A small masked spectrogram model, trained from scratch.
Data: trained on synthetic speech, music and everyday sounds put through simulated rooms and audio effects, 39062 training examples, 33.4 epochs.
Rows from block 7 of the encoder of a small masked spectrogram model, named by matrix and row number. Rows with one number belong to one neuron. Each number is 128 + 24 x the weight over its row's rms, rounded and kept within 0 to 255. All counts start at 0. Numbers have three digits each.
After each neuron's rows are labels from the 100 clips, of 14976, where the neuron reaches its largest size: "top examples" is what is common among them. Only what is clearly more common there than usual is listed. The data: synthetic speech, music and everyday sounds put through simulated rooms and audio effects. In brackets: how many of the 100.
# gate: MLP gate (encoder.blocks.7.mlp.gate.weight, 512x192), inputs 0-95
# fc1: MLP up (encoder.blocks.7.mlp.fc1.weight, 512x192), inputs 0-95
# fc2: MLP down (encoder.blocks.7.mlp.fc2.weight, 192x512, transposed), outputs 0-95

gate.29:172093113176149148120114117133135136120148106114066120101104167148147138116111136154106129099134124152095124140113108148106131119115163108119109123107163123120134101111099124108050131145132118142183121149042147128135099119147093123126129130163119108127141099183128131118132078113112120107
fc1.29:112127141127131129096126151120113111112127109082070116109158122144125122128121104138150105121170105132100168130120114137133139145117119099142091162124172127098083104129118139142147126152115107105163171122118111115120136145148134101160110159126133114100087086144132132131125171113119112129
fc2.29:109181131093165117105108112137111108142133121122124121137145105122133142169111095128124101137081123133205121084119131132134107137138093129120084135155123139180084142146157153124150145089152126111121151120134095142106101118184181177162128121113110134119143106193142133121093098126141134133
top examples: dry (48); telephone band (33)

gate.389:163125141075138125115155141106133125102091159131165167115106115099093143130160145121108125152117127089169128096141124145148171139139133142143123110161107147142118116117121127097112132120143156108115076111164124116126135152140127093116146095114157137139138175072117153147170110170134163146
fc1.389:132124067150141129151111107103107164125156147109146127083124142144133159136135171110101130155135142129102109132064093159153178143170160104135117143123118108116159136123102089145117138128093175103154126129171146135159114224128137129129126120199122119112152105149108163153172127125059119158
fc2.389:107099110097150109113139121143148156121103155147155158155153135161126126079125134158102119116107123120085108169109078126114165142141140120113167116133156135128106129141082093113143120097114130122123112157127127108119179115134119093172146143129140146133083146124089138142122179167123121153
top examples: drums (65); dropouts (56)

gate.413:140152095169100162111127128085112117176107130134106151144159151112108106133093133129100088179137091115105103129125145111137142137136141103133131137118199180141151138083094103160126118125111132142118122140110109098157135167101083105121132101186132148096117104127140166123136125134102167150
fc1.413:146156101140100121147159120114114098132155174123121105142110153136127108140180149105098156181129127126108101100133170118126176130155145166132137157117125104148093187147136101178094096110137136124112155129191121117114121152070132098114113111143088107098168138093104120160117157130127101092
fc2.413:075103183095159120116136120141136145093146086114113109139122094167128143129130130121169123135112161122147169152165096141132103142082122125114162103147120130145174105163130139129150130177095107118164153125091103128102112137120151158144126171109126100155131182150137103154131116154104132127
top examples: telephone band (98); drums (87)

gate.387:165110137120117139152101102143124106109140122144150139099133154143123115089146174122119139145166147148088102142148137129101168117139139172172154136143108111114164095088158108138109114146122192154103144124097134096144109114129101151074149148125187117151094134123115113076140093086124136139
fc1.387:131122100129115119147099115126133092141199097148094067078098160128160118095129133136132123115145131145094127130137082157138143118089123116154145106111098140167140107149150139108118135100108151103144160143108139136121101116183117162146129114141105104125086071142121110145126105095143097092
fc2.387:134146124155103124135135132159111158147141118145142134119129158109128119103126137125142156120140144157139130127160121178136095135109133147108117082119134082093137071106130154105104099165116103142127156111136118144156150130079080110117143135132123138190126146132129113122104150122099119112
top examples: distortion (68); speech (67)

gate.341:181113142132161143122107153140081088150137112139098124117125123115140145114084108135103133121087135111126103185145152115170145124100131143142105160146156121133109167161112155110154123129149143122088141113101098125143166111148117135144150168093119181101085087160169128104100170127144106167
fc1.341:085095101111093130131123116105152159120156100108141128153135147113126162145140161150122147114116138138123146101137102157107092134126145136100122142117095116114170106128141130119087144119114086118140124106142134124086106133124171138125085087134142111181196198138140111154131072126108162094
fc2.341:150127132135163142131100129144105156130135126124102132108133115131124131107119110132130099109139110125140096192109136124137151142118163111144140137142137131145088174129082113103155125169142143131100111132080113128156128126138109139145160162101137155059082046161137161114111147131151123167
top examples: drums (59); reversed (38)

gate.290:139118162119113116139135186156179115144157133097163115120138135111086196104118120110096163138145113148183104126123140169139170122102132109092081155151091127146151133137103149165117129157152162122123167126123148145099101153123141115110148096135135132168165146108143146120167070130145128127
fc1.290:107119123095120103143124187139143197116149131109128126116106139082100158113146143122140138128172118147088132097118160142103144150126121088109140058120085117123184104113147093125106174146120145120143142130196131112150114159095133094185107121132128116150166153127070133146104091128131130104
fc2.290:105153161095109121170155161120145077134137145097138105096114148113132128145125133100170166144175147118129123118147141119121151086089133084105103162138108137143158129137161105168097112163081160135117177133137130155085099142140165134112141125172107124114128121150134107136107106087113115103
top examples: speech (91)

gate.333:132165110143168153094119106132122117158185143124123074090129129121138097101124157131179133085129130125131160130116115145148127119104121158128077116087168147146095134167112139117088096131111125112096151146126120150148138127161087114119095133105125136132140086104121122167130148064134121082
fc1.333:116128124123082084174134132132123116150121090197121126101104099098126121119115108152100121122153096120125134119138110104170111131105118116134148125150070110115141106130124100121112107110093095097141091176166141147105146086141163094110128090157145120149143153104166093116136123100141108122
fc2.333:126092111153117163106140108095105175145100125136099161136148123160124169118129114125119116102095122102083133141076122118080145163152151127140121167105145132145141129104090127154126153132136129140164075119108131095175123143133117094146148143136123126149117127134123073107122113149119145152
top examples: everyday sound (79); dry (46)

gate.452:136136159081110117138154141099157162117133125093145146137184144120096189113098114155119144136098122122107139096120165173112165144120152128092112162110119140124110099127151122123093134124134107111095115092095091113093111120139143117131098130131136150149173132167113082157088112147137133083
fc1.452:124132099100111097124094139151111121110179113098124095109137108158145167121174124155191138127143136169113135120129151178150082123126125146136125079142138114086080110167121159130135185131158147106113106104155129147131098146128131139142111113122110115157150131150120129123182122106139106119
fc2.452:138126158097090107118147135127145146143122117131151132161188112127098125097112185135143179154135127127114134164126143164163123147110167111111161115076145119093154135123113128093145158139120109141070135081121091093162173101079101117147139173128106123167096142101139158150119149165105103100
top examples: speech (92); bit reduction (47)

gate.315:104119114138131174105101162066135161167150126160091117165180140113137144113159112109160112132137103129091155105116145174086133148107172093113132179112163137133106136136155151145109170101097101116138139146144106138132126168118142119142083143145095156107150125125104151151087132165093129129
fc1.315:126127139137121139123141176120141090151104099130108124146171112097122165112173109111168089110102076112142176143135131115135115139064179138187099158116144092112109170139142135137127185120123124105116130112059102169068099096143148088137117112106078109135152114144165121115114146146124115134
fc2.315:181124092157116127141086112139105155124126147168124124136109158100142158125130066120092134091106120131120102087115162149129123150148134131096138130166136106113110106146112128121135108150155124102165085124104123125170126110140110159102159111113121157114105136115130142094098163144149081151
top examples: band (76)

gate.254:127111120088137141079100141096165152105116127141114165131126100130125122113133150156172130147105173123142153173162137147096161112115141167140158136113135139105153144079150089133140180124104185120093160095099162176134125149159094149118135124107129131142137114144101136122169147160150121137
fc1.254:080123152109086111141150103152102062111131160111152144164135120146116126155149145129105148124098158131133137106154143102154144087114116137113132107154163154103084102094100119157127111156135116178092141087140116119126182121094146078076148179165156136099137198095151135116102128096118146141
fc2.254:100131108147135143112116106117150110135121114107117127147121100147134113140107158109154133134149170115150154132147127126121111118105154095146086176157135131124131182130154097151121151157052162123127146108170126149116111151174162168109118139112108152068154103134139085167118137114123152083
top examples: drums (89); bit reduction (47)

gate.346:157097086125107136113135169141119109169176103109087096135108125168149135109098148140133139176146150179147094151139102119166138087143112114103129175125131151127101167130127128143126138126088142132150153149162119144187129174101110114099163123176095143157143121097136174077164130115104155144
fc1.346:150128128119088155155108147100093079143115126123113139124160159103112141088112115107133143146183122118145115153173144122139174137124145147108144126171138138111116166123101143121108152182159113121119129109148115112150122156116102113123144114133099140155151120101155143068126149165098099139
fc2.346:136093109159097119129094123114104149123151113138140117132077138110118143126109141118108156130158112150111143181146123157173095104119105079138176115131141122066191083096126122125152117153090110139142112127158113113149150155098109131124162138184153116153090163136160127137133134128087135110
top examples: drums (71); dry (50)

gate.66:109085107148111142114106132134153134108110128156122142108084126170129114116146167138099137133121110118071127129138115143087096137130115154112160119124130083124098075123167145140102086109129116151133101164116150159167074139136109135123133131163090137165119122156078138084101108128128119138
fc1.66:166126144131156104107088162109116110095105123117127143149145096128114136163126160126113150120153122126173171138164153146151121130134145092111122134121127160134141153121157099162113131164122112147106128093131117169126124136102087142130156096107129136156166126101159078162133109137154165120
fc2.66:143108107126113113120138157127170116133101132158156146147111157137113154118127129123067133107160100118120119169091133094139141148155137120169141091094154109130159123124096112108117144089146115128112125163099159088124153112097080085167124117134117135111126130118119177149156117160123088149
top examples: reversed (100); drums (96)

gate.294:123117112123142157130109116116143143124137104136120145106081168070105117149114156157127125125148149092129119116150136150142132131101126098124108107116134135161179141128119106143068092088138128129098141123148153124103103127159132116149097114156167128123160112149071105184107131099144148094
fc1.294:120165123115132113151153142155137101143102149123111129108142144122104171127177121110118130123154127154132141120180109103066146118129141145127144158134074084131091147101135115146112124146091130139131127155131113178113109136096119121070164128131102153163162179074157096090126098111122121138
fc2.294:078122057153104124122105118142165117096117118095117136145150113171106073105138146118193110131193143120143155154136105153146094148125104131133144128139102113108115140136114151170142145129110123133125174133112121149128077141125077125086096147106149116102175110131120108130154131142141117081
top examples: distortion (39); bit reduction (31)

gate.244:126111138116132138077137152123187143129139135133125116119128145110121141118116145138137123139116124146142125108135140151135151112117137133145111164134141146134115123127127124127077141119128137137106141126124111123131147139123107103114117123158150146161131150110102111139123078122128148136
fc1.244:116161146112113167133141153134134101147123174115088117107137088134146118165126114133114114142128111089088146130169163125193129112115145104111127134137076132118107094140088115101151113161144115139134121098095116141098118113125106125166120126089141114119175072125157154139171151121104136105
fc2.244:138170162111130106132141139119085103104125128130110143126172144144139152168157102146191145113132171127099171139120145120099127152143159150167102078100114152157089150162146101166128148108130111089116169140099092108084138122105104128172121112110110125099110092110129128113122172157116099110
top examples: everyday sound (68); dry (56)

gate.317:094111093142109152106130108142143145132128111092081107106166162152136128138119118149160092123142136126171092142173102147096127147117132130104125171124143079146081161158108179126126101144125107112117158126085118147161151129139151134126096137121137150142104140145164166129100108119131140131
fc1.317:119132140095158143147139139137124138110128166104160103096138147050128142100098135119101156128140133128129121088095132152138169121152125101122106125163130163141146132156144111090124125155103134105124169154186121083153170131148127168150145128104159162112123116108133091151152153117130103109
fc2.317:074129072138124133088106123119147139147143108131114124177121146140145068159125136126131118133164151141126095152149154142089081134130101141114156141110144157131126167129079119129122128111134155156094127114111125118160197113090132109136095150132126127108101116112131175126108105129106174112
top examples: reversed (31)

gate.273:121161158119114115115125142112139130140123125124113123103149127144138134117108177096124151151160109132146071128131132124170157133154162106087090127125090114150129180149104134156117154123132112131131109113168116129122137127095119148142119119140139181114140107081118130087116095146174104158
fc1.273:141105113164120120101156142089148129144103058082130169118147104160107113143108164136151121169151117101173109123123095130129129144123138086113091132084132162140128128091114121145109136096150116087167118089121137141121134168108080119123119094180104145122130101119144180096138061173123117151
fc2.273:094059148114130165129140100122137123079125079114116139125132081154103088124154151111143166123132133118082161128146095098121130123109163117133129125097140122140170119113109103121115126163148133141169128126109164111118113141093126100126118170159133078122147150132118148135179115117130175127
top examples: everyday sound (86)

gate.271:111107114110144175110095109137126174131166112143111128146103152140136127117100130158119131100095122135108127120092101171106119132107133156087125129146148176119136104118095121119100136178143124115125099139086133127150140167145087102146091091127150125164153149134133144156134095104102158106
fc1.271:157124096092114112166144101152112168131106184147162133136082129092095128109100109104062152127134118084100109095105149127122162143140134172124153157136109108121111121154130101078120076118112137104127105166112123118133134088125122110112126109147191117140154125130105128139110137095131127098
fc2.271:120123169155150151097150107122102151155122158145103138134141158099166144137109143123134133123093117098127119111155127154082145129130188116079103146107172133154111112138118142144109092133155116110132113109173123133133188134124127126150106115139109139139118154113113061125078153127124126145
top examples: telephone band (91); drums (87)

gate.215:186094163117131127122166153156124107114120141097162126126165072084098144094133132116092151132128118104143168084129163141167193123094154124143111156161169146121135115138117106110110114135130137138109113137061111135098124130123095092112141153122149151136147112065127148094144100132129130173
fc1.215:164115119125126095170155115146114109098141107144112102125103108125114093142179091129134132131134103131123164093118201111151151121078148129193171147154138112121126128127129089118126082148137123165117146129085092104115137062127109134104083148123123076106131111091143121093112098081114114129
fc2.215:125131128135123125147134115122098106086107122120145122142102132153153109134155167121142136153123114114112120153113106097098085113124125118143164134129091167100102133103092108119147166140132142142168109139177134134129140114116100128140094106152156097159149117072133110135127115122136165131
top examples: dry (97); speech (55)

gate.376:102101120135133162099147132082178149133146102128118115099136123131118109103127166142154128128113122121109141116160096158153162119083113134147085144111133153144170120141106118132104100116122138128119147118106143144128160136134124123065120142143165126157114147129126124134143089101128158128
fc1.376:154165134091130096119135144140134135136143171119132108122096133118168159164121110114132147110133153155124098136094178101094145116180137112100144101130088118128115174152131125148157180113121135130125093135189115115147110102132165125186147143105076156108148119113133139130138162129159118120
fc2.376:143157125099132142164148143115072088134102144119118148107089144119111154160139122121099144143133143097106120141125154115126151148100119145150151094121096122132127153142140120153140139132109148115127133118138129135129115117129158103160135125142120112114131128117129129153156170122153082101
top examples: dry (70); everyday sound (66)

gate.192:086142067134136155088119140090150148154144132134133122105144144142147098109147157121146151156130148130093115120115147169139147147141133141110114152137169148146116149128125137164095118108098142117113170142163113115146107147149137107112095128141138136118131115141107126153142167136114102100
fc1.192:098162118139137147109120146145119137111121171091101156102158177113098128158135161109102096138159098117098141107152112123114126129148137104132114099132189159138093131082092131125105090162123105143152168155156150140103124152111093114118123079136138139084192106111133142125172165122130104117
fc2.192:121115167098159111097107145137128120156114140132115153088158124134122116122096148113144127103121141112094175135135127156113155125120169137101120130125126142154107138135156107154088095141179133116128146146138154150082081147121120099150104137123125175102181094151075107145148137120106114110
top examples: distortion (82); dry (73); speech (72)

gate.85:146099140120111121085126161128172138140125123126104115127133137112137153110122142136137132148129133139143109125136142154138133121131124114120132145136149136147130116112132132129090139111130139148113133135114117121134130143121114103124137129142152151154122129104110129128138119130140143140
fc1.85:158090139101132164106124126122125120110101079101082108129129160109152100142140122119123120128078105123129123129137091150136131134146167117096135193076197160121199146114121115104118147113124138121123160127158134108115134160114112163125084143149194088165145129122135129140132109146157167121
fc2.85:195095168125144143135129094123135151113122098156074153098101156094116170118110114139106134129089116127140142115145124134130168098121195130121141162099137153149156117085123100110097108112153105125164140126148126095130150128154145156128125106154155139137116140094112144135132094097126154133
top examples: everyday sound (90)

gate.6:112135121113112167114173126110112138146157126130088128144154145072111141117123144165166092158099149134147140122184081129117127076111155161155137188158150173123081150086120115134112134161115137145100116085186105173161149157146094086066106123114154126117138139100154143149114110116123140125
fc1.6:120156145133132088083107112118138085118121131120127151119136116139123117156149146118075091116124120113156125140084115110141115146142128105129121080106152125130148129157107085160087107136118111095124119132047141084105157124092088122181142079118151154138115141101134125145173098117154091157
fc2.6:162125093121129137129093103126114163135105134130156119164138117145126127107101159137105149148082125105140107134121122137150131121145131112126178149129144160141083152128133115126175120140139144134109147141143135132136168142133091137148139150162113123151135084053110195108142175129121146130
top examples: dropouts (37)

gate.184:091116154139091144138144114110127117111117103140104129142157140093101111110157125132158104198154127130113146109148091121121134133134114169144170122129147144134109089109136140127111090143153101102124143124083133124120097160123103109110116091140155116132108131138145156086145122157117091144
fc1.184:136154110117125127123127122153129096122134136143117084149066123158135127128101154133167162132165096159140114175129161136164072093143084146121167095154125150106111120116161114117170110112133122174118153140159092104144137119132105135159165154164093123142094112103141135095142190103120102122
fc2.184:125130140145136155151132131141075149116133151143133116111143141100133140117101114132063092122111090144120107087126106180134156135121135118117125179143125093108139128098139137107081100115124113138099109168096116167119153143145117114104156107134121144149124108175148114100094109125113129159
top examples: reversed (61); drums (60)

gate.266:145106188125115131138171148137114099138134142098154139113170123102102129119127161131102155161146113122106107115122164132151188131123135156140069176157190094126148115106109122111066098189140141117096132105116112104120142138132178062118117117146193129134134118160136102147146151123133140128
fc1.266:158072082145139116124103125121120124118131119114121133150111129105129137153127125095108127116128122131132102142112143120116132140119135090123131137082126134141156127112084096150122138134146149132160174132138128071122105162107103080154134126173068147085204147136098136189128094133087162088
fc2.266:088153156143132125107120162101136123115133119116124125142117117112145097144165136122174097107095138134133160090131070092132072102157096165139137067135117145139145121131133118088084135112167141120151118143115177174114136146077105136127145091139156095122152146117133133108163089123141113167
top examples: speech (74); dry (49); tremolo (35)

gate.449:086118129165109098091132165137186128141119148099107138115134136099103124067104183113138102169151132145163103162188113157161128106115156151148147099155157132136120149116106134135096171132096147126119138109131117146135150161124112101116139126124151136126116147092131074111161125152116114098
fc1.449:175124163128117142133118131136162072120125087117157122133114109102118139142116110159114134116113127139190124126112146109118074137107103110108107131115109089127127110134167105127103138118154109108146097150103135100083146117149125088157153128146118173174174108117146173165125110128122152088
fc2.449:160114128130076133170150123147108109092112083125145154104109148137133135119131111132120165139154124140119126110127139123145090127126147162138131072117129069080159112095122133123148148113184126119125132124181140090089114114089143113118107108119133131112126154166116153138160127134140121114
top examples: drums (71); ring modulation (60)

gate.325:158105131117145134114136155077136130090093160154123146116115153146143123117130150113073111113168092100070137124120146126132178140136146117142136154128112121112109130133178105132069132110091106144101104132131132136154128122121118111114125143130143144125130114108097093159120129141145122161
fc1.325:126121124123125130156128115160115085169122124103131161127127110132051128080111159135132129152096146094189114131167110177184138148083128162128127112162144124151107160136089170120136098130161160113080121142114112125128140146154142135131132121121174133139120135131149124120156110109124145124
fc2.325:112119118136129135119101146133159173147114115125115132156118117088114161130123109144201119138090142134172106097119141124148100115144098095129115095159147133139121171127114141124156171136164129122126097123158107104153155135159150192139122119112118159118123154145106159129108131138141149122
top examples: ring modulation (99); speech (86)

gate.482:138098127139134123133123130166145144124156135119142123125084131162124148154090144151102111114146123132123131123145137117109106078142105088080146156105093113124140126116133082157127103117115132145108134152145116138117150162093143109105140180157093156175167104140131122140109100097108179116
fc1.482:119111120153114135117162136144092157160137123120111138099081139121159119142108138161140089141189140101172125112129099133086153098112153100152160120099150115103130144125100137122123122152104135134127192098161115153188141117097128099105096165133138109109138115126140123104121090106120217134
fc2.482:108140138125128133104139195161139061133112127122113149135114098092108123163137109144134087149149119157161107082122168119149128112152111132108099093155135119123142110135154108169112108140150127112117117121125113145091108135131164097156143071122096153134171151149135094115144123136146105116
top examples: dropouts (42)

gate.65:109121092120135132091124143116176201134173124133137087092098149147151115155151148162154130134116178146135102099123114150119109096135149106143123101164133148112134126171169112157122100170178138150114135123136137112132086126125140150166117095143135116114127147124100102129130118095096133121
fc1.65:141152157074135106121084125132153117118139130151092145174107084155111143130159094135112091095090085146184144161136146111098092140148108127122118135115118116150095115134138099160123160071105130121102115161133097126138158130108135135149153112097100144131144142139133119163136185132162138147
fc2.65:118133147134111099146114153171124096111117146128180153142146102129111128147171117126128097119134109128115118126136106130121123152130123167125149111146087082155081118128160137155123121132150153119127121128116151200137129116082127098096143096133136132072153144145096106144124093125175125167
top examples: everyday sound (74)

gate.351:104119132127104110114141139151130097128151178124135089147144113107135123132135138127131098146161103139144109047111155159121152108121134093092107175128121096119091108172162150190096092127120108124090150143120104146116102152110167098108110126146108167135175150142128087156099105124135126143
fc1.351:161095141100156158100086133106120107098114118157161141067128091156135115133110166149136120094128110126131156132195122119124108144152162149109087106098114142082127153135146090109119103171150112114114123121128110150114121146123152145106119152085100132119104119129135108131147116123151120119
fc2.351:161129173107140139140135133144070097139125140117137136098119101146096130121115146161087121148143130122168123118145127130148151106115121126132086136114149114136117145164141134141102117097126110114083156144145135121100117131135149135124138157125126182074137069148129122119133138110136149132
top examples: reversed (31)

gate.48:096144152144091109092182144089192100124135097126134110087138170136148152135144133146117157121115163150154127084145128143113129095103126135122087133108136109152150133113157138141097119117079102140125176138168136081118138116148156087118106137149165157130162159125139110133134082112124149104
fc1.48:124121115170124166141125121110150128123102135133139148172131101158126120112157148081149118152127157127082110161137093103138114160140129167159143134133115111093150152114139126166137162133111168157122104105126151134161170145095125092088173119167140093133106157130126169106145145145094148149
fc2.48:158126141112158155147116129159127129098174111115113083124141133097140102089105093153082139131143077163128115123145160124120152096116128104125128197159143137103137099133111097099145105131160131127120141121128107123104069090151126154131131122116141107105134081160158136107122121119155134122
top examples: speech (100); dry (43)

gate.370:139071171090096164100144175132180141083134139095126134166174108088103151110173146134110125161109128145144130141133130176105115133111141144109142139112135118106114087124157122141074147135156140132136130102112128151120104164110150109126125102138163117139176163116115112132172094180134117131
fc1.370:124124167118088144137167140151135125111150116103096110122168149076116110126169124177143089202152136158157090135134141158105141140118128137126145111100125104142129114122139140126137127141127107095126170089109121127127087119120137138128083126105137118099130123142167101127144121159161063107
fc2.370:102109114139118141136117140145153092107135104098153111151146106151104082095164155101169184126128122154124172167159102134145084115088130123141118115153117130134108121145137092150105116166125144127167160116166157147113144127100153118102151135146145077100168144092137127129163126114113145101
top examples: speech (97); dry (41); telephone band (32)

gate.261:163128128108133162150120133120119156126171100153077118136133154089117111117170101162091122157119130175141118132138156172115152107107178156126134137112106170144134184113078117130083135174142132126090100121107114123143093139114121120102114113109105117119156158106127166120144071133127140110
fc1.261:084133133093143173133118093125130103108145132143106098110108145124152094124162110135122158141125132119142115099184116151124144122135133148067130113123136203120088162163073167174161120135151121110150122133181143157132114124155143166127095148130098113125145135063093163101138121138161087123
fc2.261:082173071113131132128131108116136136158134137143128130115108144127152117132146172147128093134150179139118134129148063146135128112147137085122142119142108106099119172130093136138131139093105155119123089119178132175139124129132111125121133148133138113159082121085123143141114176140114142123
top examples: everyday sound (74); dropouts (66)

gate.61:127149146080089102118151133122151122107173099103149109139142127109124128129102163171115149179127159133144114118141168151140151088112171116138136152124125140092157128122142105171121144093137151132066175087169137113066137115089144116110094107142136118149152177112122082133153113136148116121
fc1.61:146108115154158146108108114115121120122151132149109094142106138166186127133133101091124140096120116160103114117124106140138109134143095150109111138122109131143139118160106184128122146106120103147169117152147134126162125131179131158113128131126124165075136134112097161104103108138112152130
fc2.61:103142094123111142106113092105162132159132124113172141100110151108162161152126156154145097084102148114143158085143100125092167140145142092071119113114130123114122133118134111175136131082147134106134107097145131155111119142177093141127106131115090129194095111103128159118067107120125141130
top examples: ring modulation (84); drums (83); number of effects: 3 or more (38)

gate.295:143094132102133126084116164152154148127153129125108088121112125109143147128112156145151116127152128153116088152138156176106105108109127160097138152149109065107124121143154147133122099140115130140103165118118099169150100112159134156125102145112138170150164127135138124103111140113157137137
fc1.295:128157125147122129145106092098129119135142101147139133107124129150138116108134096095079147134112128124123119139127084114169166165162125096121115114092133187119148113116084101170143138147135168093169091130120144092147139162110107132110185116174117113100097158113116103147195131135099131127
fc2.295:094154140108115130117120113127133100103113141145183131192173118118122133109157095161151101129092080162156116136130128163135139134126142111154113079163117132097111138121115125130168161118182136105116065095121108117083141092141145126134103110115161115103107158134136090158096133155139127128
top examples: reversed (100); drums (79); dry (43)

gate.68:117123142134131154130163141140105105104104157102119142105113121105082159112133156128112136141131130112102141124125106147126185134122154141145113180158118116104110126115142163178107126143073104172116140121112141181143115156155127135106108141102130127147124134112128127098144119119151106152
fc1.68:159125142165127127159111070105094153116132159157138099099118173131152119088150123105060166151108094112064091111080101126123162152142131136160147112120141108125135149165093148103124110129151132109166087179107161061150096155118088116153126094175124135124116119112099143096142140145112124151
fc2.68:151110149117132121142133139150174098141097161098171153129113098112112168111125177126106133086136135129107150185138122087161155109158152122132141090135123145121142114132130118098122150141110121161121078110079143153116114103139103148132172147117129131164117146127128115179163139106158123123
top examples: dry (95); speech (78)

gate.56:169130160141142159100136117135124183123157148121155109110139173117157132150129168124107142134136127161131102073140147171125195116160155126097074135123142160132142128135154127134082073157138125160105134121166137135156095141152103173109127085107163167113140131114080112128129100107121144160
fc1.56:126133160114116121124095104117126111121140132131112133154103140174171108116122110102131151105131125120144115126155139132121129132131100148079114078107092134154118143144153160156143145091152145122112143112126126136107120137108129159102147148110100153068123164145097172098118089161125101149
fc2.56:137101142136164125096106108102117097113130134111083142092129115142135107132125127134113106173112142116151129131200121151109147113120122143113161174150130132132099151093137121175139087095171181126123153121155158159103116168116161124083147125169149114109166129127116121099165120148114140200
top examples: everyday sound (60); dry (50)

gate.148:118096152105153148115113121092112133110166113117111125106123149147140183118125135102154103138089164105165126129124091166146123151116165170116121111112135162152118120113117146133077140120134151087112112109105110140154177176171148164128132093157146114189119148130116133154150075104117161100
fc1.148:139131170126114089119138149148148138161081146125162163144152095118139143126115178147110154106080112118154129107098130146117114137119126120105094168124096082169140120126140124079119130098102120105146136146137152167109128091179170131123151128090114153117185136122168115153113104134147111129
fc2.148:117124090145131154127135115124167108124137131156155107119124109157172120119139138133096149111100117112080164127125122107156153132133172125132110108131170158092099136160093132160148113129142120161084106145123125125102114122127122132119139142116080125139102143147105123143133164124098109148
top examples: dropouts (72); number of effects: 3 or more (38); telephone band (35)

gate.503:139105116144105140087106148123139109080113106119128127097104112114120121135140123132106156105163121131132124129134164148124114129102146129127083118095148104091142093148129118168075153143096116128118149118107141128121128130104139103143090099134108146150171120124112131157148115131160119095
fc1.503:136145106163117137143113123157123113111106091127104150111088130169132116175122111118157170077145142136083108122099146111111118151129107133079105105116104088115158158112114112147078136151113108151163112129086119106139119098120087097169144148112082146160144127122138179125100124131129112098
fc2.503:161082095171136123115093144084120147129109092133120158161124141139128132147135140134146103138108121135136116145103146109117069161167135084121155136091135132128138143102101131122133171091177136111134080122144125113120142135115095130139094107130133123158134122100125163153118123173121157114
top examples: reversed (38)

gate.250:099168131127135088104123135105108084124112135105154136125165135138144129108071159113098137176134177115108088110138103124162158128141108096125130167175136133134102168135144139136148166164098166118141139138173133140107130151096152150123151071139138172138133116131120070176122122142132172158
fc1.250:134111047174131110126092113111127160157134104160159117102132130133152090137115158140127149107121178099129121135092098115117102132131109140146131183174151085115083137139154147123094101131119114151148118137122119123174130115123112131137150095154139115138124144109150154168104146089078118110
fc2.250:109152177069137097157125139137131128160133145158119138067119138132115142139130096144127131118133137106145152100088144109122175122112130086123133128135128161160103138119100104134097122166114122121139116143108119127143123122148158146149118146148115096106096084106112140106123126119113072139
top examples: ring modulation (70); drums (70)

gate.119:110146162125132163087126164099152133149119108130112143137132144115114129113088177115136120128103130101125130150088110148186130132104155128109101161130158154114105157127146111162081162098112123116135135123139103142118160108129139104150138124131134122114145127123123107183134206122132100106
fc1.119:159109078163102102152126110149121103104114097090122123155114103168121151137129072109156126099158096119162120127127146107122087120116115107121129117115097116110140095137118161127162133122143139138128155128116110156132132136112115165104123128122105129144130147150159167061144069123140144159
fc2.119:172080082155116123114134144115124152149121127139100121114116109110145158126096111099113162080123154116177104171127127106137117134119133120137112157094130115134133140133096130127121162143131133116143138115094125099200146117140120115140199154116124162132096116119144121116123117132121114107
top examples: distortion (61); dry (46)